Rows from block 4 of a small image classifier, named by matrix and row number. Rows with one number belong to one neuron. Each number is 128 + 24 x the weight over its row's rms, rounded and kept within 0 to 255. All counts start at 0.
After each neuron's rows are labels from the 100 images, of 14848, where the neuron reaches its largest size: "top examples" is what is common among them. Only what is clearly more common there than usual is listed. The data: small charts drawn from random numbers.
# gate: MLP gate (model.blocks.4.mlp.gate.weight, 1024x256), inputs 0-127
# fc1: MLP up (model.blocks.4.mlp.fc1.weight, 1024x256), inputs 0-127
# fc2: MLP down (model.blocks.4.mlp.fc2.weight, 256x1024, transposed), outputs 0-127

gate.645 [127 164 130 143 117 113 125 143 124 157 116 131 140 166 125 138  50 172 135 142  92 117 162 124 159  94 187 120 177 154  97  97 129 135 129 155 106 154 129 108 127 147 108 141 102 129 153  88 135 104 125 157 151 140 157  94  95 120 129  88 108 100 116 141 152 140 154 146 155 165 134  90 159 162 120 119 154 134 123 144  99 110 192 142  91 148 144 185 115  94 141 128 158 152 119 106 106 116 104 137 109 146 107 115 147  98 152 123 102 119 144 150 138 126 123 159  87  87 115 141 142 127 155 118 177 128 159 176]
fc1.645 [131 125 123  97 167 175 106 133 117  99 140 101 126 101 135 108 196 101 137 120 156 110 101 134  81 134  91 156  82 121  91 161 120 137 106 100 140 122 118 144 120 117 147 138 140 114  95 172 132 139 130  85 107 119  81 153 176 148 120 133 144 155 128 134 107 100 118 121 108 108 154 180  88 117 184 127 115 129 114 108 134 154  89 132 162  80 126  87 150 143 114 126  96  92 126 160 145 148 141 103 141  94 152 138  99 152 102 146 111 101  98 146 124 117 152 122 168 168 126 110  92 118 111 122 122 148 114 123]
fc2.645 [160 116 110  99 146 113 117 100 146 147 122 140 118 163 136 111  79 169 155 142 141 130 144 128 166 120 165  96 111 151 151 113 113  71 149 138 159 133 158 105 113 128 120 121  98 121 110 108 112 137 109 154 130 129 155 152 106 108  87 159 161 106 149 164  85 112 146 131 138  75 104  73 108 165 108 131 108 138 104 131 121 110 146 143 128 146 163  81 134 129 116 137 118 129  72 155 137  90 118 103 153 121 113 113 162 126 188 152 171 174 134 157 118 110 118 144 166 148 104 179 144 134 154 156 119 137 133 125]
top examples: heat grid; pie chart

gate.550 [147 168 133  73 116  99  96 131 143 117  92 111 106 140 161  81 107 177 167  92 143 121 134  95 172 111 109 144  97 148 128  96  88 149 169  99  95  95 154 125 125 118 165 132 136 129 152 123 118 142 129 134 170  98 129 126  94 126  95 171 132 129 176 137 104 213  96 135 102 146 141 150 116 139 142 121 101 148 118 147 136 157  77 143 141  94 121 144  94 133 126 138 104 124 153 133 137 115 124  98 155 121  93 120 121  76 160 129 156 177 150 129 142  92 151 111 144 149 159 126 104 149 162  96 109 145  99 131]
fc1.550 [ 93 119 126 126 156 141 105 150 138 108 115 103 126 120 136 126 146 133 154 132 115 129 133 122 155 103 125 107 113 120 106 103 137 131 151 146 151  92 129 133 108 111 120 178 140 115 122 105 124 152 112 109 158 141 117 157 120 183 138 107 103 108 152  53 185 148  93 120 121 109 119 120 133 122 165 129 107 151 128 151 142  78  50  92 127 131 135 115 176 109 133 156 149 131 121 143 187 157 144 176 121 133 169 105  90 122 131 119 129 115 135 107 136 112 117 141 104 150  91 105 120 168 131 129 123 115 146  59]
fc2.550 [135 151 144 141 108  84 168 110 130 134 155 159 141 118 140 117 156 119 127  94 123 112 123 133 120  98 104 158 123 113 152 158 100 107 133 104 116 101 128 110 102 101 129  90 112 122 107 151 119 126 125 131 113 108 124 123 143 101 134 127 180 117 193 128 130 138 168  91 134 137 136 141 100 148 107 122 154 148 114  95 122 127 138 152 160 105 107 123 115 124  91  95 102 141 163 139 137 139 120  87 147 168 141 136  71 110 133 171 129 139  95 128 139 143 174 158 184  90 164 153 138  89 145 124 130 116  85 136]
top examples: radar chart; heat grid

gate.590 [118 168 123  98 112 133 120 122 126  94 156 125 129 113 131 105 116 147 131 119  91 141 146 165 123 183 120 123 165 132 155 156 140 120 141 119 154 133 108 111  90 117  97 139 129 133 118  95 104  92 112 116 183 141 128  79 112 144 126 146 140 143 139 126 118  72 127 107 135 145 145  72 158 149 109 115 128 100 113 104 138 128 114 107 142  94 119 109 132  97 105 119 109 183 151 118 150 103 139 133 132 187 186 167 103 152 110 108 169 131 156 158 157 141 118 137  84 121 108 107 148 138 145  91 126 124 116 139]
fc1.590 [110 151  97 111 128 141 114 119 140  99 171 140 117 118 131 118 120 131 131 109  99 143 145 163 132 183 142 121 153 152 146 139 147 142 140 124 152 106 124 106  96 119  97 148 128 115 130  91 132 110 131 106 200 151 116  92  98 141 140 143 148 141 146 120 140  72 145 117 127 140 138  82 175 137  96 100 118 125  99 108 135 153 120 134 134  91 116 108 134  92 120 106 118 190 127 136 151 112 154 143 125 190 175 160 122 144 139 100 188 121 117 159 151 146  94 139  79 127 112 102 161 127 138  84 147 115 130 156]
fc2.590 [125  99 138 136 129 101 102 152 125 121  75 179 134 138  89 145 158 167 169 139 176 134 126 136 143 119 136 103 114 107 149 142 123 122  82 147 136 143 135 109 160 131 153 140 158 156 152 130 109 158 103 138 145 147 133 136 151 106 128 122 152 137 159 157 152 150 153 102 132 136 137 133 102 147 165 125 110 130 129 139 123 104 134 117 162 156 140 117  99 142 196 118 133 130 127 153 134 145 120 138 121 129 113  73 136 107 143  99 130 108 155 122 110 134 152 122 157 105 162 119 100 121 165 144 141 118 162 137]
top examples: peak in the middle; pie chart

gate.690 [130 116 139 135 141 174 153 101 180  95 151 130 122 134 144 118 168 146 116 163  99 137 144 123 121 137 136 110 135 126  99 171 150 159  95 122  81 124 129 166 150 137 111 131  76 153 154 122 148 139 132  92 114 134 102 115 165 128 100 132  85 109 111 158 163 146 103 110 150 108 159 134  91 102  94 149  80  82 121 152 113 142 131  89 112 108 143 163 123 117 113  98 126  68 181  67 141 121 157 144 137 150 120 150  98 156  78 146 138  96 127 154 106 149 150 132 116 115 160 116 140 118 122 166  89 143 155 117]
fc1.690 [137 102 144 142 126 153 109  96 146 113 148 109 142 126 146 142 146 107 127 138 109 143 168 153 142  98 148 149 162 150  99 115 119 145 117 128 124 171 116 175 169 154 107 112  82 134 155 146 125 129 138 135 117 141 124 122 157 133 134 123 137 112  89 127 154 167 122  96  85 139 160 125 101  95 147 155  74 111 131 153  78 124  99  87 113 120 112 139 118 133 124 111 109  88 152  80 134 172 125 138 106 151 141 145  91 136 105 165 120 118 134 131  96 126 142 107 143  82 113 158 132 130 115 170 132  72 127 123]
fc2.690 [114 152 144 101 105 119 136 119 122 137 129 150 133 161 116 121 165  92 171 111 156 105 119  92 145 113 137 107 102 107 148 149 103 123 154 134  97  92 128  98 127 127 165 128 111 101  97 128 161 151 101  91 144 164 145 182 164 117 134 123 152 118 179  74 135 101 126 183 115 129  63  93 147 123 104 109 128 167  91 140 158 134 140 140 108 132  86 116 166 185 154 132 127 110  95 134 123 104 111 109 134  97 117 123 158 113 144 156 117 157 135 148 186 172  98 140 142 156 125 135 106 101 115 115  99 124 119  95]
top examples: heat grid; pie chart

gate.55 [148 127 134 104 135  80 135 118 172 139 102 109 164 140 127 102 136 124 148 122 118  93 131  85 155 108 130 105 153 142 123 171 147 140 102 120 143 120 144 161 151  91  87  99 155 152 149 113 142 124 135  97 112 174 113 121 160 157  89 146 137 132 190 113 157 142 125 128 191 110 127 121 119 139  97 141 124 143 126 126 144 113 111 122 137 144 195 132 123 123 154 130 104 147 134 126 113 159 126 176 150 105 124 127 127 151 146 169 125 122 178 145 153 160 122 122  88 122  78 131 147 123 123 139 102 137 106 144]
fc1.55 [134 136 136 118 113 127 183 124 139 133 138 174 136 111 131 150 137 117 144 104 115 134 118 108 106 151 127 109 156 109 143 174 123 112 125 103 119 138 126 113 140  79 134 115 156 135  93 141 102 129 139 128 161 126 118 157  84 121 109 175 111 174 133 129 109 104 150 130 122 148 110 100 130 108  87 140 141 157 129 125 158 132 134  71  87 115 124 103 125  95  98 114  87 138 167 127 131 187 124 159 101  82 133 114 108 139 121 139 120  81  86 179  90 128 142 147 147 157 143 163 137 173  82 132  97 101 149 135]
fc2.55 [116 120 148 101 115 111 152 136 104 119  98 128 122 147 118 140 113 111  99 142 133  76 145 123 128 110  94 133 108 106 155 141 100 113 118 147 157 166 144 138 122 139 134 135  93 111 109 117  96 108 127 131 111 119 138  74 178 176 115 132 141 148 121 144 154 125 151 131 156 107 119 157 137 153 111 111 106  75 125 152 119 136 139 150 136 169 127 136 130 187  84 143 127 143 111 140 173  71 100 126 146 134 127 134 129 136 136 125 119 146 158  91 146 109 149 144 114 100 139 123 180 127 149 120 114 107 121 136]
top examples: pie chart; heat grid

gate.749 [134 110 107 112 203 123 122 100 162 198 130 145 145 122 125 112 107 121 164 104 140 130  85 171 131 171  98 125 161 141 130 125 104 154 165 138 134 133 131 125  96 148 130 130 112 120 139 159 154 142 116 117 111 118 125 110 161 150 116 144 146 144 127 143 139 112 109  98 143 137 111 139 118  99 111 106 123 113 125 137  88 154 107 120 132 176 131 119 159 119  83 125 162 132 133  93 131 175 107 106 131 151  82 129 142 152 147 136 179 117 151 107 145 131 206  85 106 106 147 101 125 150 130 132 132 146 138 155]
fc1.749 [149 165 112 130 154  81 129 141 171 128 137 115 146 108 139 131  72  97  92 103 101 135 148 135 170 137 168 136 109 149 125 115 119 132 110 127 130 117 154 109 134 130 148 134 140  69 127 167 111 130  83 115 138  78 105 122 111 103 110 104  90 120 142  85 157 105 116  98 100 125 112 155 156  94 168 122 138 115 103 139 144 115 137  97 116 125 126 109 134 172 131 118 150 111 158 131 122 108 128 170 153 121  91 120  78 105 143 117  90 105 153 111 120 149 111 136 214 179 172 103 107 151 111 128 132 122 111 139]
fc2.749 [152 112 156 154 123 168 143 133 114  78 129  81  83 120 114 128 151  92  81 167 147 133 141 130  97 105 124 131 121 145 102 136 110 114  95 125  99 133  73 125 108 112 112 181 140 131 120 151 101 109 142  75 163 152 156 147 132 129 137 124 147 117 133 145 153 105 189 179 125 118 111 138 106 151 134 134 165 166 112  56 151 125 115 135 144 106 143  99 154 169 123 133 160 127 113 125 143 128 136 123 116 153 129 125 128 143 112  96 171 107 141 160 122 132  96 138 158 159 119 189 127 104 138 105 146 110 131 141]
top examples: heat grid; items: three; horizontal bar chart

gate.438 [126 121 122 103 133 113 111 125 110 179 124 135 127 136 129 136 125  93 148 142 131 127 155  97 148  86 131  85 136  87 133 145 129 117 128 126 135 134 145 125  93 122 124 112 108  98  98  98 147 143 109 167 121 131 128 120 145 119 127 165 130 137 128 180 118 119 116 125 191  77 114 140 151 149 104 172 127 141 146 140 150 161 113 157 130 128 121 120 125 110 129 135 172 150 127 125 135 115 169  98  86 143 127  94 126 160 145 164 124 133 125 153 147 118 104 134 146 163 132  99 136  94 169 140 136 107 143 136]
fc1.438 [ 89 129 145 143  96 146 147 191 167  65 141 131 178 124  97 138  99 126 165 145  79 142 125 139 154 162  93 157 161 101 137 104 132 112 126 148 148 133 142 111 102 128 113 134 143 171 144 122 132 117 170  83 145 118 131 109 115 119 137  95 135 124 138 138 159 143 114 177 110 133  88 139 106  80 130 150 140 139 118 103 128 144 127 108 118 138 142 159 117 152  96 126 156  89  92 120 130 113 112 141 109 156 186 181 137 116 142 111 124 133 131 141 146 146 147 103 157  81 117 122 196 105 108  91 116 137 154 135]
fc2.438 [135 162 113  90 117 143  91 108 126 172  92 140 114 140 128 127 159  46 124 135 163 128 115 110 106  95 127 126 124 132 130 135 121 108 125  95 135  98 148 128 115 170 138 175 100 143  98 123 142  80 123 164 112 139 170 137 116  94 125 152 172 116 105 138 120 107 146 118 121 125 128 127 133 107 113 171  95  98 170 123 131 144 157 143 148 114 120 119 127 147 112 130 162 116 133 149 115 106 162 138 105 135 127 129 107 149 127 122 145 135 122 138 168 165 141 153 114 151 143 139 107 122 139  91 136 122 132 117]
top examples: peak in the middle

gate.746 [191 163 111 159 151 157 108 112 163 129 163 126  97 111 107 100 114 157  86 136  88 139 153 161 128 105 161 118 138  99 128 169 150  87 100 147 141 141 143 121  90 118 138 116 113 165 182 178 158 146 149 154 155 144 103 119 160 108  90  80  89 158  75 139 139 102 127  98 112 173 105 145 122 108 165 108 105 125 187 158 116 116 136 129 115 134 142 127 120 111 105 109 118 141 116 130 146  97 127 118 134 128 136 150 105 150 102 107 103 180 148 102 112 123 122 120 162 119 108 151 110 164 136 115 111 109 142 118]
fc1.746 [119 140 155 128 142 137 126 156 135 109  70  82 119 134 122 124 153 125 122 165  75 150 145 141 135 120 112 111 171 145 116 140 106 163 134 114 173 115 150 131 123 139 129 142  95 129 136 124 153 121  69 164  85  84 170 118 144 117 154 147  96 133 117 109 143 166 150  93 175  89 128 141 113 136 174  92 122 115 130  99 155 135 111 123  79  94 146  87 118 142 124 136 135 115 126 166 120 169 143 160 128 168 117 117 112 127 129 150 127 123 161  98 100 121 104 107 143 143 109 105 124 115 132 156 156 129 177 112]
fc2.746 [130 166 155 166 149 134 150 128 138  91 150 154 158 146 110 125 170 168  97 151 110 111 145 179  89 158 163 137 164 140 135 166 192 144 120 125  88 142 121  87 159 111 112  92  99 126 139 122 139 136 129  73 113 139 101 133 102 117 138 175  67 111  97 115 124 118 111 137 113 149 144 100 125 120 187 134 142 124 140 140 118 148 124 132  88 101 126  87 123 123 131 142 110 119 128 135 150  91 136 111 146 181 128 155 140 152  98 144  80 154 147  92 132 131  88 151 171 100 126 143 131 141  88 137 134 125 104 136]
top examples: pie chart; heat grid

gate.766 [183 143 145 132 139 111  94 118 169 108  84 118 135 151 124  97 105 141 128 113  85  85 150 148 117 134 141  90 147  84 102 117 157 172 138 149 145 101 143 123 136 142 124 110 163 128 113 136 115 109 158  85 124 131 100 157 174 143 122 138 142 105 118 149 138 153 143 116 188 110 114 106 116 150 119  81 109 155 137 101 139  88 125 110  96 122 133 176 125 126 106 107  91 162 129 159 158 107 108 158 148 172 142 113 140 124 137 145 161  87 110 120 101 139 145 171 130 116 144 100 124  92 152 148 127  78 128 139]
fc1.766 [159 113 129 126 153 120 118 112 132 102 127 135 126 113 153 112  97 147 130 139 143 108 120 117 112 131  97 124 149 114 133 111 135 151 145 123 111 152 101 158 142 126 159 156 153 134  97 136 142 128 132  63 120 109 132 154 109 134 116 131 156 114 118 114 139 138 119 115 132 139 137 121 144 119 125  98 122 157 124 129 144 104 152 127 121 107 137 101 182 132 159 126 136 131 154 118 168 173  93 132 144 148 101 136 162 147 140 143 137  69 133 122 143  98 121 178 159 161 125 114 113 146 147 160 109  76 108 151]
fc2.766 [145 150 103 121  56  91 146 144 130 151  98 112 142 152 153 109 117  91 103 120 155 172 128 125 124 118 123 115 103 119 131 155 108 155 144 117 146 142 117 117 103 110 154 129 139 137 143 121 154 124 117 195  93 117 167 172 135 157 136 138 130 144 115 136 135 121 126 124 134  98 124 130 124 151  61 120 113 141 181 143 162  85 179 158  83 118 117 122 117 167  73 122 131 113 118 125 121  92 122 173 154 152 126 113 111 150 118 113 118  86 143 194 123 124  84 102 129 144 112 174 136 147 103 119 159 156 133 132]
top examples: pie chart; heat grid; horizontal bar chart

gate.93 [129 145 137 116  91 111 148 148 116 127 145 141  98 166 169 127  92 119 112 147 127  99 163 112 130 154 161 129 144 132 107 140 118 147 126 141 140 147 162 151 130 143 138 147 109 126 112 118 110 117  88  89  96  94 126 121 113  98 144  67  71 114 100 142 151 112 151 146 130 155 145 144  86 129 134  81 137 137 139 131  93 166 133 130 134 152 127 185 128 138 114 145 133 150 127  92  78 115 108 145 111 117  93 127 138 158 123 164 124 136 149 159 133 119 122 132 108  99 126  78 120 148 112 103 101 121 160 142]
fc1.93 [136 124 125 118 109 166 144 136 140 114 156 125  81 176 172  85 157 110 154 135 114 158 123 129 149 137 136  95 151 122  76 158 112 157 119 156  91 129 146 137  86 104 114 137 137 132 128 126 138 141 128  64 135 142 117 103  87 139 119  84  93 156  70 127 136 115 157 183 134 131  97 162  94 128 164 116 138 130  91 143  88 165 154 119 122 129 110 151 125 103 100 123 111 115 125 102 121 127 132 155 129 125  77 111 147 131 109 139 120 118 168 167 141 175 129 139  96 137 123  99 108 131 132 124 100 100 176 143]
fc2.93 [115 124 114 132 100 126 188 140 159 159 131 123 128 185 118 102 122 147 144 142 118 138 147 140 144 149 146 170 126 125  76 158 108 122 112 110 141 133 136 125 134 140  99 126  87 198 116 101 106 117 133 147 123 113 184 155 117 130 111 105 107 140 129 150  91 129 120  97 127 171 135 139 118 142 122 132 126  77 129 121 142 151 104 141 109  99 124 160  94  85 121  94 145 137 128 106 134 155 137 115 118 125 104 150 128 123 108 157 101 129 118 156 112 131 111 104  97 125 167 143 139 145 180 157 128 144 108 128]
top examples: heat grid; pie chart

gate.208 [182 113 126 120 118 151 138 125 153 153  91 120 112  99 111 129 100 149 169 142 119 151 134 111 139 118 157 140 100 126 154 138 169 104 131 135 108 159 148 120 122 150  96 158  97 105 101 146 108 157 131 132 122 131 123 149 168 125 164 123 144 142  83 130 127 126 153 127 131  98 163 155 141 133 149  64 173 124  96 166  84 124 146 119 127 119 125 112 132 124  55 128 168 132 114 161 122 120 144  70 126 144  76 143 142 115 169 141 114 132 121 142 127 130 100 114 123 137 158 121 134 136 107 142 112 145  97 145]
fc1.208 [159 119 125 113 124 170 160 131 108 119 155 108 116 116 127 153 119 120 193 134 162 176 128 106 147 155 132 132 107 137 163 139 118 116 140 121 158 131 138 103  79 134 117 166  58 121 130 140 112 109  93 132 115 132 126 120 146 110 125 161 108 156 102 121 117  89 157 124 122 124 145  89 112 138 156 151 160 142  92 169 112 119 117 115  93 163 159 116 118 161 116 109 129 114  91 118  99 152 132 108 127 162 137 129 137  84 125 128 130 151 130 158 126 129 133 131 138 169 165 107  98 181 131  97 139 125 116 146]
fc2.208 [106 129 100 192 119 105 131 134 126 139 126 155 139 130 128  92  96 112 134 138 152 148  95 119 107 172 124 175 139 130 116 135 122 138 140 154  96 124 175 135 126 147 137  98 156 119 155 149 132 102 127 158 147 124 171 170 142 123 114 105 150 155  99 164 133  97 132 148 104 124 125 117 108  83  95 112 139 142 158 125 164 108 146 159 145  98 107 173 139 128 134 146 153 145 140 112 143 137 113 160 140  86 106 110 147 150 150 163 152 134 153 114 142 137 135 105 100 117 103 109 173 165 120  82 132 168 136 107]
top examples: peak in the middle; lollipop chart

gate.477 [112 156 145 123 161 115 155 148 138 133 132 127  99 153 122 138 121 128 152 132 118 146 130 131 142 112 145 109 107 130 130 106 100  88 125 158 218  87  77 106 105 148 110 143 119 160 109  98 100 119 121 135  75 153 120 129 160 147 149 143 113 146 126 156 139 142 160 148 171 123 158 113 163 131 154 116 136  99 130  99 119 138 172 104 132 156 159 127 150  82  68 123 121 135 166  89 156 128 122  64 131 123 130 148 115 106 154 113 115 118 134 123  91 159 132 133 124  96 144 119 160 158 147 118 186 124 135 118]
fc1.477 [129 164 129 137 104 167 108 143 145 138 125  84 109 108 104 147 120 137  94 136 133 182  79 130  96 118 106 111 165 121 100 108 120 123 154 137 104 121 144  95 141  98 163 136 139 133 116 129  92 153  97 132 143 156 141 163 121 126 141 150 122 158 108 134 141 115 162 196 154  88 106  97 127 153 114 112 180 107 143 138 174 162  80 139 149  89 140 166 144 165 133 135 152 141  91 168 121 178 105 110 130 151 120 158 175 115 153 126 165 143 153 121  99 183 165 137 109 123 120 125 115 123 128 118 107  84  69  98]
fc2.477 [ 80 145 121 119  81 195 130 114 135 137 112 163 106 144 102 174  93 104 164 155 103 170 167 129 127 125 128 153 136 100 118 133 149 166  91 120 113 129 152 139 129 118 167 148 185  99 112 122 121 102 128 127 139 204 103 101  88 156 152 141 125 121 158 151 124 146 125 149  73 108 138 125 125 115 122 147 100 146 112 105 144 118 114 115 142 150 138  93 123 138 121 133 167 114 166 142 142 141 103 123 108  89 147 110 161 120  83 127 148 118 118 133 147 115 137 147 133 122 100 128 183 142 139  93 152 181 126 127]
top examples: heat grid

gate.480 [134 124 146 113 135 126 125 147 131  91 124 109 149 145 148 199 142 153 131 179  98  77 123 151 142 134  79  94 108 117 125 122 127 120 155 129  95 121 114 131 159  96 118 150 131 133 156 114 177 151 136 114 121 166 129 108 130 119 145 141 102 152  92 191 114 141 116 124 137 140 149 151 163 127  79 105  96 110 133  93 119 140 120 134 113  83 127 121 113 101 126 135 103 123 158 137 149 155 150  46 131  87 143  84 144 191 105 147 129 128  98 140 136 110  88 150  93 173 152  98 103 129 130 156  87 151 111 120]
fc1.480 [118 119 121 111 110  72 183 100 123 173 165 118 120 125 130 103 122 142 150 150  93  84 139 117 149 118 152 119 106 122 195 155 162  83 140 121 126 148 123 118 123 110 144  51  97 131 123 161 134 139 119 136 179  86 124 107 155  97 135  96  93  88 114 118 110 147 121 155 114 148 113 137 139 146 135 148 107 105  90 103 128 146 142  86 117 116 123 135 114 157 130 134 156 122 143 109 141 103 134 147 166 135 131 116 102 117 112 116 153 159 136 147 148 174 171 101 106 143  82 125 115  99 142 179 132 102 103 100]
fc2.480 [ 78 115 146 151 125 137 116 133 130 130 147 208 131  98 121 133  91 128 116 101  99 113 126 122 138 133 130 112 126 117 117 135 177 160 144 121 146 171  81 127 119 104 170 131 142 124 104 195 111 151 143 136 112  98 136 155 106 150 137 105 150 126 154 124  84 140 130 143 125  97 134 133 129 140 174 132 134 121 121 126 134 178 119 115 114 121 151 137 140 141 123 149 132 112 133 122 109 123 144 131 109 162 138 145 129 151 121 123 104 163 159 136 148  83 138 118 100  89 125 101 152 153 127 112 199 110  72 142]
top examples: pie chart; heat grid

gate.267 [128 123 109 133 107 134 171 165 117 130 154 114 128 159 121 108 162 100 112 120  87 118 160 110  97 165 138 119 109 135 127 150 128 131 160 136 139 121 154 141 106 133 139 110  87 144 134 143 116  93 162 130 103 117 155 105 132 113 113 111 106 111 143 150 126 102 130 154 101 150 117 121 128 114  95 117 144 102 118 112 132 118 122  71 128 114 140 112 126 160 130 156 133 163 133 129 146  72 123 108 158 137 162 155 141 141 116 127 106 136 111 122 130 124  89 148 124 115 105 109 152 154 142 134 107 107 133 137]
fc1.267 [ 93 125  99 139 154 121  97 138 104 110  76 126 115 109 102 160 126 158 154 128 149 168 104 117 149 128 139 128 145 109 126  93 146  90 130 167 172 110  93  91 156 131 155  89 130 140  86 108 146 118 100 105 141 123 127 106 168 142 130 137 113 128  78 129 120 155 133 122 131 109 186 154 122 120 127 153 104 170 135 148 148 108 166 187 132 178 136 122 147 129 120 101 103 144 120 140 127 191 110 133  95  92 126 117 121 124 100 153 177 118 113 157 158 148 130  93 118 111 143 132 121 113  86 127 137 148 145 127]
fc2.267 [100 144 107 129 130  97 143 144 138 114 161 149 125 133  95  88 156 123  90 119  98  99 135 151 141 151  95 109 121 152 141 143 142 111 152 112 119  96 159 109 106  97 107 120 115 136 148 156 124 124 135 162  92 101 156 117 138 115 107 115  69 117 135 162 132  69 144 165 121 167 111 174 110 153 104 173 120 101 125 116 118 132 105 126 128  89 143 140 163 177 138 188 138 111 152 109 147 104 107 109 167 141 129 126 156 165 109 131 158 154 121 144 115 138 105 118 123  98 147 127 160 112 116 108 105  94 172 144]
top examples: peak in the middle; lollipop chart

gate.478 [110 130 125 124 126 146 126  94 111 100 123 123 152 138 103 158 150 100 127 147 110 116 159 145 119 145 153 120 115 102 122 195 163 131 160 112 133 142 118  80 122 118 123 129 146 119 109 145 118 148  85 138  68  90 134 102 168 136 112  98 166 102 101 126 147  66 144 132  98 122 121 131 178 157  99 106 178 103 120 108  90 131 160 165 121 117 110 127 124 172 125  91 126 151 125 154 130 129 136 106 102 120 100 131 141 112 156 111 105 122  94 142 151 152 145 160  89  83 130 129  89 121 141 121 108 120 103 126]
fc1.478 [146 120 144 135 135 128 160  96 163 115 118 177 154 109 113 126 125 100 135 102 128 172 146 129 137 131 110 139 109 174  89  97 154  75 136 113 160 109 125 131 121 168 138 167  64 122 114 177  92 126  99 168 110 141 165 127  87 127 130 172 153 115 109  80 147 104 136 152 106 117 140 150 127 100 182 109 147  89 138 115 154 159 111  97 151 115 122 136 122 130 122  86 118 107 164 146 112 193 139 101 124 104 156 101 109 159 155 138 100 126 137 124 142 142 114 111  97  86 124 155 126 169 136 121 115 121 111 138]
fc2.478 [148  93 103  90 115 114 118 104 140 123 106 171 120 104 157 103 107 114 124 107 125 168 134  91 103 141 106 132 113 137 143  99  76  82 128 134 164  74 138 123 121 142 110 148 105 102 102 168 104 147 117 147 151 103 116 116 177 155 114 132 144  84 114 131 141  79 170 112 100 149 145 144 169 113 135 142 135 102 140 115 147 150 129 142 168 103 140 135 134 117 110 111 138 142 123 139 112 169 127 111 148 115 130 135  99 133 140 166 167 126 160 137 119 180 149  99 118 153  70 208 117 124 145 137  96 120 148 117]
top examples: peak in the middle; area chart

gate.555 [168 138 115 131 128 135 156 132  99  78 116 156 135 107 111 156 172 144  85  91 126 108 140 128 134 106 140  95 137 129  88 110 166 144 150 119 112 125 176 146 137 155 108 135 154 121 141 132 127 121 137 150 143 136 146 123 121 116 148 147  93 122 143 142 127 108 138 137 131  90  83 107 179 150 114  99 117 125 119  77 131 116 111 103 129 119 165 123 106 118 118 122 149 184 139 143 133 115 124 131 201 194 121 121 168 140 127  98 123 120 110 123  93 107 127 150 124 165 144 122 135  99 128 145  98 129 115 133]
fc1.555 [ 74 117 140 140  87 131 184 126 116 137 158 178 149 125 124 160 162 135  78  84 116 124 157  96 119 104 139 124 149 109 148 190 140 146 117 123  88 104 165 152 158 121 128 134 152 123 130 120 114 188 133 139 131 132 113 103 141 127 115 138 109 117 123 171 140 113 126 133  93 145  98 128 192 105 117 102 131 114 119 109 134 139  99 137 123  93 134 150  85  99  92 115 103 147 130 146 156  99 117 139 209 180 117 122 133 156 123 108 148 113 142 159 106 144 111 102 114 157 131 140 141 125 144 138 108  94 148 159]
fc2.555 [118 123 149 118 161 120 114 122 154 134 169  98 116 143 155 112 156  91 151 141 127 158 104  99 131 154 106 113 142 103 113 112  84 154 165  90 105 156 100  91 128 130 126 123  85 103 134 124 133 143 125  88 109 107 148 131 103  93 111 111 156 166 150 151 138 142 110 107 135 108 146  88  73 140 120 137  92 149 130 111 118 163 119  96 128 152 124 123 122 124  85 134 186 101 130  93 145 113 129 126 109 100 147 139 165 101 142 178 100 142 117 149 134 136 163 155 110 139 116 179 125 157 127 124 139 138 131  86]
top examples: pie chart

gate.444 [161 139 109 123 130 100 120 122 131 147 113 120 143 125 114 103 185 104 116 122 133  92 124 111 123 136 127 108 109 103 131 176 110 127 137 121 163 161 134 169 128 107  99 101 124 112 141  65 114 154 128  67  86 128 106 149 201 138 108 126 103  99 125 125  85 151 138 133 160 112 124 136  75 101 131 126 178 186 140 115 158 118 142 106  85 131 123 130 127  97 128 133 143 145 104 132 145 169 129 122 136 101 116 141 140 141 138 138 122 119 137 149 120 102 114 145 112 157 116  92 107 138 123  98 134 129 145 150]
fc1.444 [134 137 127 119 164 103 160  88 152 162 128 104 135 103 139 103 167  76 104 118 174 106 151 141 113 120 122 135 126 115 121 146 104  99 136 140 173 139 118 145 134  99 128 124 105 109 118 124 125 153  91  91 118 136 128 128 178 131 138 164 157 107 145 115 111 132 155 100 163  92  92 167  80 133 144 128 109 150  99 148 181 101 111 133 111 142 117 128 153 136  83 132 147 140 122 135 103 171 120  97 120 106  99 157 102 111 116 136 163 129 151 127 123 104 123 165 176 157 124  89 154 116 148 131 116 102 125 106]
fc2.444 [115 122 131 129 121 128 107 109 136 119 124 120 121 128 119 162  94 127 113  82 103 166 125  65 156 135 114 137 127 109 140  84 109 171 136 114 123 135 167 142 146 160 115 152 136 131 139 100 141 100 105 139 121 136 113 144  68 131 129 128 145 140 100 140 141 117 119 121  70 131 172 138 149 124 113 117 151 134 148 141  64 128 127 125 119 122 132 135 110  75 125 137 177  92 194 162 136 120 104 130 116 189 135  88 190 152 144  95 112 129  98 121 143 111 122 126 136 165 155  89 133 138 136 134 118 154 150 160]
top examples: pie chart; heat grid